config.toml
arch = "coatnet"
model = "multi-label image tagger"
dataset = "dead-leaves pictures: piles of overlapping shapes"
train_examples = 145000
image_size = 32
crop_scale_min = 0.8
horizontal_flip = true
norm = "rmsnorm"
norm_position = "pre"
hidden_act = "gelu"
mlp_ratio = 6
head_dim = 48
fused_qkv = false
qk_norm = false
parallel_block = true
inner_norm = false
drop_path = 0.1
patch_size = [2, 2]
depths = [2, 5, 5]
widths = [64, 128, 256]
num_labels = 33
init = "lecun_normal"
residual_init = "none"
optimizer = "normuon"
muon_scale = "match_rms_adamw"
learning_rate = 0.0052
momentum = 0.9
nesterov = true
orthogonalizer = "newton_schulz_5"
adamw_lr_other_params = 0.0019
max_grad_norm = 1.0
max_steps = 3400
batch_size = 64
epochs = 1.5
lr_schedule = "step"
warmup_steps = 170
weight_decay = 0.3
adamw_weight_decay_other_params = 0
Rows from block 7 of a small multi-label image tagger, named by matrix and row number. Rows with one number belong to one neuron. Each number is 128 + 32 x the weight over its row's rms, rounded and kept within 0 to 255. All counts start at 0. Numbers have three digits each.
After each neuron's rows are labels from the 100 images, of 14976, where the neuron reaches its highest value: "colour at peak" is the nearest of a few named colours to the mean colour under the peak. Only what is clearly more common there than usual is listed. The data: dead-leaves pictures: piles of overlapping shapes.
# fc1: MLP up (model.blocks.7.mlp.fc1.weight, 1536x256), inputs 64-127
# fc2: MLP down (model.blocks.7.mlp.fc2.weight, 256x1536, transposed), outputs 64-127

fc1.305:120121130135122092110100142108143148137127157113133107126098127079135083057155099161099148111112115113178106103104153140104098150186127161129137079168105168149102096126104106110133133102116117
fc2.305:170150115116155088172139152097140142126117135074156104137126161128149131145058122079164125164152193121165153144138126101152116117091132113155113123105136082157068118108152094107113100177118077
colour at peak: pink; white

fc1.419:126142117159135086100085128132143131132120134108124105191153165093147151187130133112170148129142106128150204121168148139133161094104131156155132142131175158087128145176150092131131139081152130
fc2.419:066141102111114156138161150188135117089095116123125147125109126124103112114158165102070139167112134123057092189126140134088080148079139131116174159069113108142143087091094189123133151154145091
colour at peak: black

fc1.712:089090095106128135106074106116126135113137160111124131077122121156193108111114107099152097181133135134113125064106157091163130129097170169146067150078168126130114081087166120088097126174084172
fc2.712:121131121129062093162112168163099137149093116116109128162134146092071113142140138126130147105091150166113144189112077178148162138123112178148132137183073143175132167137161120171112127085152120
colour at peak: purple

fc1.605:168153111136124085114125152219115147078118112159149131126108108103111156178103086182091188121123148120127134140122130112152159149168086090160031117062137144090110131094103122160145147171108120
fc2.605:064159111187146123171172130078112130130113116078133175176109160189146155116125173116157097201066099153141112151137161158149162101123113173130137178109076064100162153193156139098128109092098078
colour at peak: black

fc1.494:149095185157108106085090148143205153133115072071136128147164110117152155116133147108136143116172114123078142193150126175142148107129112130182126110140180113132108123168140124100123153129186128
fc2.494:070164138092131130157134116143117148116147132171098124074118140130118090142126157089127168121045186120128091102130115139108077168116116114138138140078093135137095173140115159119116158164121123
colour at peak: black

fc1.37:100178127150149119126148118134127201155104107116141100161133155071103113131085095125090145094156139080093137151090126128156125161160115114151146071122178151149151132141193158098120161188133172
fc2.37:114133094160077135124163150106151155147219129090134142094115115098107105078119127053185115165097157162156121141126131103156091106120111145149112115151092128151111152159106094079087106081087091
colour at peak: blue

fc1.504:157169088142132142140097147055108146092167088097128151126118159100192124191090034152135191146186134138108177118089192122122113160153072135108068067115175145096123163116157099094064105116148174
fc2.504:106151130104078094088134103160113150149092136116136176181172132132046103124173119117104143098060173136149115127123137183138174107113061125126120145083098023114164171092130164117182156175084079
colour at peak: brown

fc1.490:163088212133100096092196126070136126172086110128098122126136130118131152149118136122078134158129125160128086126151178141103154189194110150149130127118118104168125146116136193169136087099115138
fc2.490:113176121116107187141065133110099109134109134145098160116150124137136085136179105146146144111136142160077107109119101077163114075112076128115146125157078179161105149131131127066142125103103113
colour at peak: black

fc1.11:114143138151169165095119130109106133155162132102145145158119102131165136137081112129103123146134094152137130086161119142128159158170175174109124143137134109097122146151124123107131081089092128
fc2.11:105152085122085090143142131100112152152156112108125096140133183143119132055133169150073107131143061092090164140077134091107161139089150069154140128134145098108169140153095101087176106142102108
colour at peak: brown

fc1.485:109172113109092161087121142118093101060118078100123159111093086121132135126062144180152126141140129101119147188115137127124114098133134140100079107206103121119022102091169110120142143139128092
fc2.485:059103123171135144145110105175138124146131166128105178151117107131100127138163079125148091151154098145161135106135144161091155134124148169140185169080142144105150073170097148133055131153123128
colour at peak: black

fc1.253:165163074144143165166161141154064105173115147134134206105122125136155169168079106146128125119090116114123111160125107097149169161061124098066127119118151133137142118137163117054155139120058155
fc2.253:161170111093107152132087159137125136131137140095118145103136134164165112122115118099121119145144094104143125091150125098123198138141163161103145114123131146118153147140101104162093057135139132
colour at peak: brown

fc1.603:122109104144121136159138135127098139120171132027102116114125139132164095106206153181164106095134144098130123125101076108119121113098145140138154128199149158163165133137152141075128109132074110
fc2.603:108124109110121156123119087109103123118189120173106117151098114114087081114143091113158158072136114192116095206160132121103106109186162165079129120104145081130083173122094135151115158162137185
colour at peak: blue

fc1.277:113108128158183131108146133089125104143162159114185087116070165129160112148139152115094052148126105130139115068056121130129153147131125113115196130128158097079132157124148139130102117075100141
fc2.277:152189175130113123149133131194121078141143115168138082102132152095106127178076060157222147102155153099072152120175120141073157113128157072119140097128101168193139116161093167127116146092089085
colour at peak: grey

fc1.380:152120113137144137132066153091119100112135148186152147126084138161160138135097154123137119087155056131095171108094123126116157138214101108136153161133134110125118105107134123070137123148128149
fc2.380:044142173119140112139108167177180189149111156113126111142184118078131082133172120205191121133138094138154125127151160110174089115110202133165190116102143133184129139132194119148134130143115085
colour at peak: grey

fc1.377:182100147169127107122103115123151134197108131186113136080142145020164151069107152142179110151152146130135155135171143128113115156159091104141095150158197078124091095087177139108218125140161053
fc2.377:177116086179144177176105139123147119111127145060128113128144154086097121152184170158151143155133064096066159118190111109095153107162119075195126171090100159168154175135097086128113073163140196
colour at peak: pink

fc1.326:188117132151108177136106117109138178093132132150146080125103169144087111099117156140132146137081101140135103097106109123136090146073131116119057136179090162129163117040160180157126137151104077
fc2.326:151143100185157093116113095093129121204109113113124187127115106106148152183133098054121157177149216090102159160154131140108144101104115157094122120130087107163098133151120095134100087151128083
colour at peak: grey

fc1.416:174107103129188050189115138123143122116151154210154115122103083193109157104132122089174070144120102176129101115148163112146107165151144109191124092144147091136143078154102136142088186130099164
fc2.416:086093165123079147158128163126034134157073122142081138135118083073129129094182138148089151124134130095166144137085121152164170177183147131117150159109166187166091190106180169137097204088178116
colour at peak: grey

fc1.755:152138118134098072164127132127071129184081120063159152108067166158119151140100163109089147153080091145073087056139120124143142190129136114093141149132116138178111074116083166136169139135076151
fc2.755:136122169121139066143129145168151126101110156095100138110196158177124111120133139113088111188115118100187130122088120125133118167059158176167161147139123133176114113124099132166096166090136134
colour at peak: grey

fc1.686:114120112149122124143210168133133090118120102131137140202110108128147097159125113101125177193111129120105114191173106124152075133172128131068159104136112173148109115099198105122133128115141149
fc2.686:114143131130156095078117125122167078151200172155110107106120122119089142121099165120118162077146189155146083092080135116066166096062076100189094086078094145120114120139103130105132160125152117
colour at peak: black

fc1.317:169106111139110154099102149131133139116059141151166164111133134119153111133148169114125179134105091231112130074114170156113128141074173158072121115176135184146157118137106183132169139178181157
fc2.317:112165097105172078168080116131119137154129083083114152165049110132117189123107073137133166044112137120147155104107093177154172130183068082165107116090123125064104205090155105148106210163121141
colour at peak: pink

fc1.148:125169088173099118126158090175139142143158097094147163129093107107136135107085097166153115146115134158079134103098132102096200151114135115135128142154180162159135084127145110062140108098115116
fc2.148:131135109088099130144085159102100133119140109125114148111153119146123098159146089151164156132113078043145070151148114084125106156178114110155152133144095088135101126118155101136178075088077143
colour at peak: brown

fc1.644:054070188135109138090145154160126150166080089140121077146096152179172073167120102162125107043060118165199101131065133200114159176157154119168153161123157114129214100122115142117166133135133119
fc2.644:122104156166106146120117087138131053099110115126099135151182078102145136143134209069141158114163180139097114129103161103095124112181133103147107082044167163104164182127084087072086126171090094
colour at peak: black

fc1.518:190096076118162127136122119077098144139102146082168122138102129102152202099127071163124086149140094147138140103125133124148155149121128123120135044154111157183141079156140111145208123067125162
fc2.518:102147141126122094203156134134108120122112149156165082149130129151165092114123144076106133123100119147111130133122107034170069170091118194129097097142160070186147184142127091131129173119151078
colour at peak: pink

fc1.56:175121095136146121106158172097106141166119063103130157084144117203158181111112148092103094098101183177111094099062075107136199165118143125121090127145122104114117146131192144130119101117111127
fc2.56:123113125150140172150085065074150145125160135131206122164101147134091105195114135182182088091117095103116122110150125136142126090155079159119167158113093089095126101147087162174131097151121155
colour at peak: black

fc1.216:145074138171151087196161141117078130110188150122135161145118112093155131096145119129132075103167185134124145113137142138131118107190120194168109117094158071070152114089168109120208142128182074
fc2.216:095152140106143185118176164124102150126063106136127105166189137095150108122072124121173163095089080083120114190130096153130081134097144099096130113178122138145116164125151121181170077144100141
colour at peak: pink

fc1.723:141114127064146144123120101114161146084106166103135147136132124154129138159053132097092146162161172168119120130158135121135100116113190113107177127138183042102054137111068090138136132109071126
fc2.723:146181162122088111130164156151087141071138166107092100167136196083171075137174125160111158118117080143126163120070096134088125128133087135127155197124041181173166127116149178153104175118176135
colour at peak: grey

fc1.192:123155196179136169143113112118154147103122084115138116091131115128115144105221059058089148128122077102124120133139154102080122102084072165135162114120175103128067100129181176146170123135187106
fc2.192:114086113119151103207154135190121149113092221142087097169136152193115134140114163133132145081102119140123147116080139071136073110142113165135109106111136112153119179130128079076167114164128159
colour at peak: brown; red

fc1.61:175145090114177133163158154115105173139126120103161086116139080087129176083154143171150100163106134165156159123141121075169108131110163114129137031144143135174137074143132037142161120089101131
fc2.61:088152122113128107194154141146119089125122126142178082188141148164149098076132139077112113127108099130116135134133128040163077169110142175129094101150154070205167186171136106152142173116176053
colour at peak: grey; pink

fc1.566:124069100157130050086118171141092191151086114167140113145105115140156105143145064156084157144121128065161090139078116117123161101161114137101122113087136163147136083093143166137143089136159113
fc2.566:155093154066141152184109120123119110095107155144165114087086124106168093115094157077166082070143137145086118073120138179142156109071186158156126136140084096103131183138150099135118201155128093
colour at peak: pink

fc1.244:136159106165207088059166215117157178140157093144105143122115145105155118096132154180125139119162150098159099136145142113104161183144181125095105075093156091127155135154157150095110140140078123
fc2.244:170123085102051124166095122084077148177129090096086117078167116096187100130162107112142142135106104145103133153064061134148178124144144177157126136119137157111126129054139122136176156137056047
colour at peak: black

fc1.174:160109072119147112090159123125142078089107122140177145150108084094110120146152135133062122103184126109101120147105154123088133129133131138111129128092119160161089100084107106117184167157102171
fc2.174:148142117118169111126131139109103128131143118099151169070167120101114158161095121124163088119039103165118095165217114114131142109085154184118095140096076091124139136150128102200092172159110127
colour at peak: black

fc1.237:158129073141118127064109081109122129099072077121143140158114094191128115080144116120104077167128125060153135063112117138132099120148154152121137144083118155110094110143147112188094124123099145
fc2.237:076097175181110114138100146138135166150162133141142109064182206096153154087095177125173114156145142136128127166111188128190121149140113124135165121106076115192061116138162149129144134161167104
colour at peak: black

fc1.517:109115179173110139144145133153134156167064089144061155061140078199177149133118158182078131142127060103078139146084130105100134119118138152088087084128121117176070074158209139131127143189162124
fc2.517:111110126100152145108142106104099133094165134096136164170050157092063125120132126064156126097160130138158135189076141094168143182131142119110155143079103180184155172109129153156122083143075095
colour at peak: black

fc1.683:069148135123124140102158163135089144143120176155157150138092139172118154234070119042221171122128171153093095193148123180135116130182141123156111119090144160066076140095102204139139111125083126
fc2.683:107158101142096129143110134148154123106120113176140097107173137161104089098126106135130108146146090155122127099128136127135144183057172158100151138167111082149140130124079084169083123086126091
colour at peak: black

fc1.76:101114210125108112118155176118094079156094078071120117155180151077197110148112141123107139129084093129135107131091104150121213106133109124115140106114185106111157129085102094087106150141072126
fc2.76:131080183122153127145168138145114082158100142134082127082134131165151067149122136117111088130123150135065140114121159111128156109174105153149058153115110095112178089149129123102130099171138071
colour at peak: brown

fc1.129:140131084043134154127131128116142185144165101128125123081157136059132141207143165146122082162082139101099113184091110144128125051127137112095097102147110171136178113137163107134175120142125146
fc2.129:156117067159148136132175142108123110093133070165160137124134111149144083098122125130122133137134112173123117076158136127054152150140084182115138137087094115101065174159031114138037091109071137
colour at peak: black

fc1.439:159069059150142141108181148164164161111175107068142107104125148097047122123138155135135146167142156114116127153104071141156095122091071114144149121131109059095083148096122147126142139178063186
fc2.439:130152155082114128157125186102118124173162129189090124161152118140125194173117179104084102130154185138120110140113189119149141134142167156097140199094156195128117110094083133139098160098116088
colour at peak: black

fc1.50:123083113117126154135167157113086124169133125163105093143061125110144140150109065161080176078104151159108125090187162137144089055144114088136075078102102135148144110145115101048133175136166174
fc2.50:219189087193077073154098154137171130166106105134098135089190137133129073118142144174193071160110141160113127136106130101096138113114156135140127187156177117158136121074145171143171082129101089
colour at peak: brown

fc1.601:135076124118153123069134109123087111160165079117138105106132162110174125132126049096112128142126131105121161164122152150132147126123099168077139083083091088128148119159115063109138118097078166
fc2.601:122157112116113127152105121118141102073129111207155164156168166175113123164194118130117119106144106198117097111136144150125085129135090089096190121169124177142103134086127175142083122153187050
colour at peak: grey

fc1.175:120135127105123115149136110113083179185070122153143103017140172123140126162134177119151144096115103116154121094080100162126196107137110082150112136117168073056144103160153046122159176117117126
fc2.175:134119192169130114079133191135149097050111154144146140186161097139122127113106114135097131212169171096109083168068132091088163153165078174129129160169127143158155101101121196134118140163120104
colour at peak: brown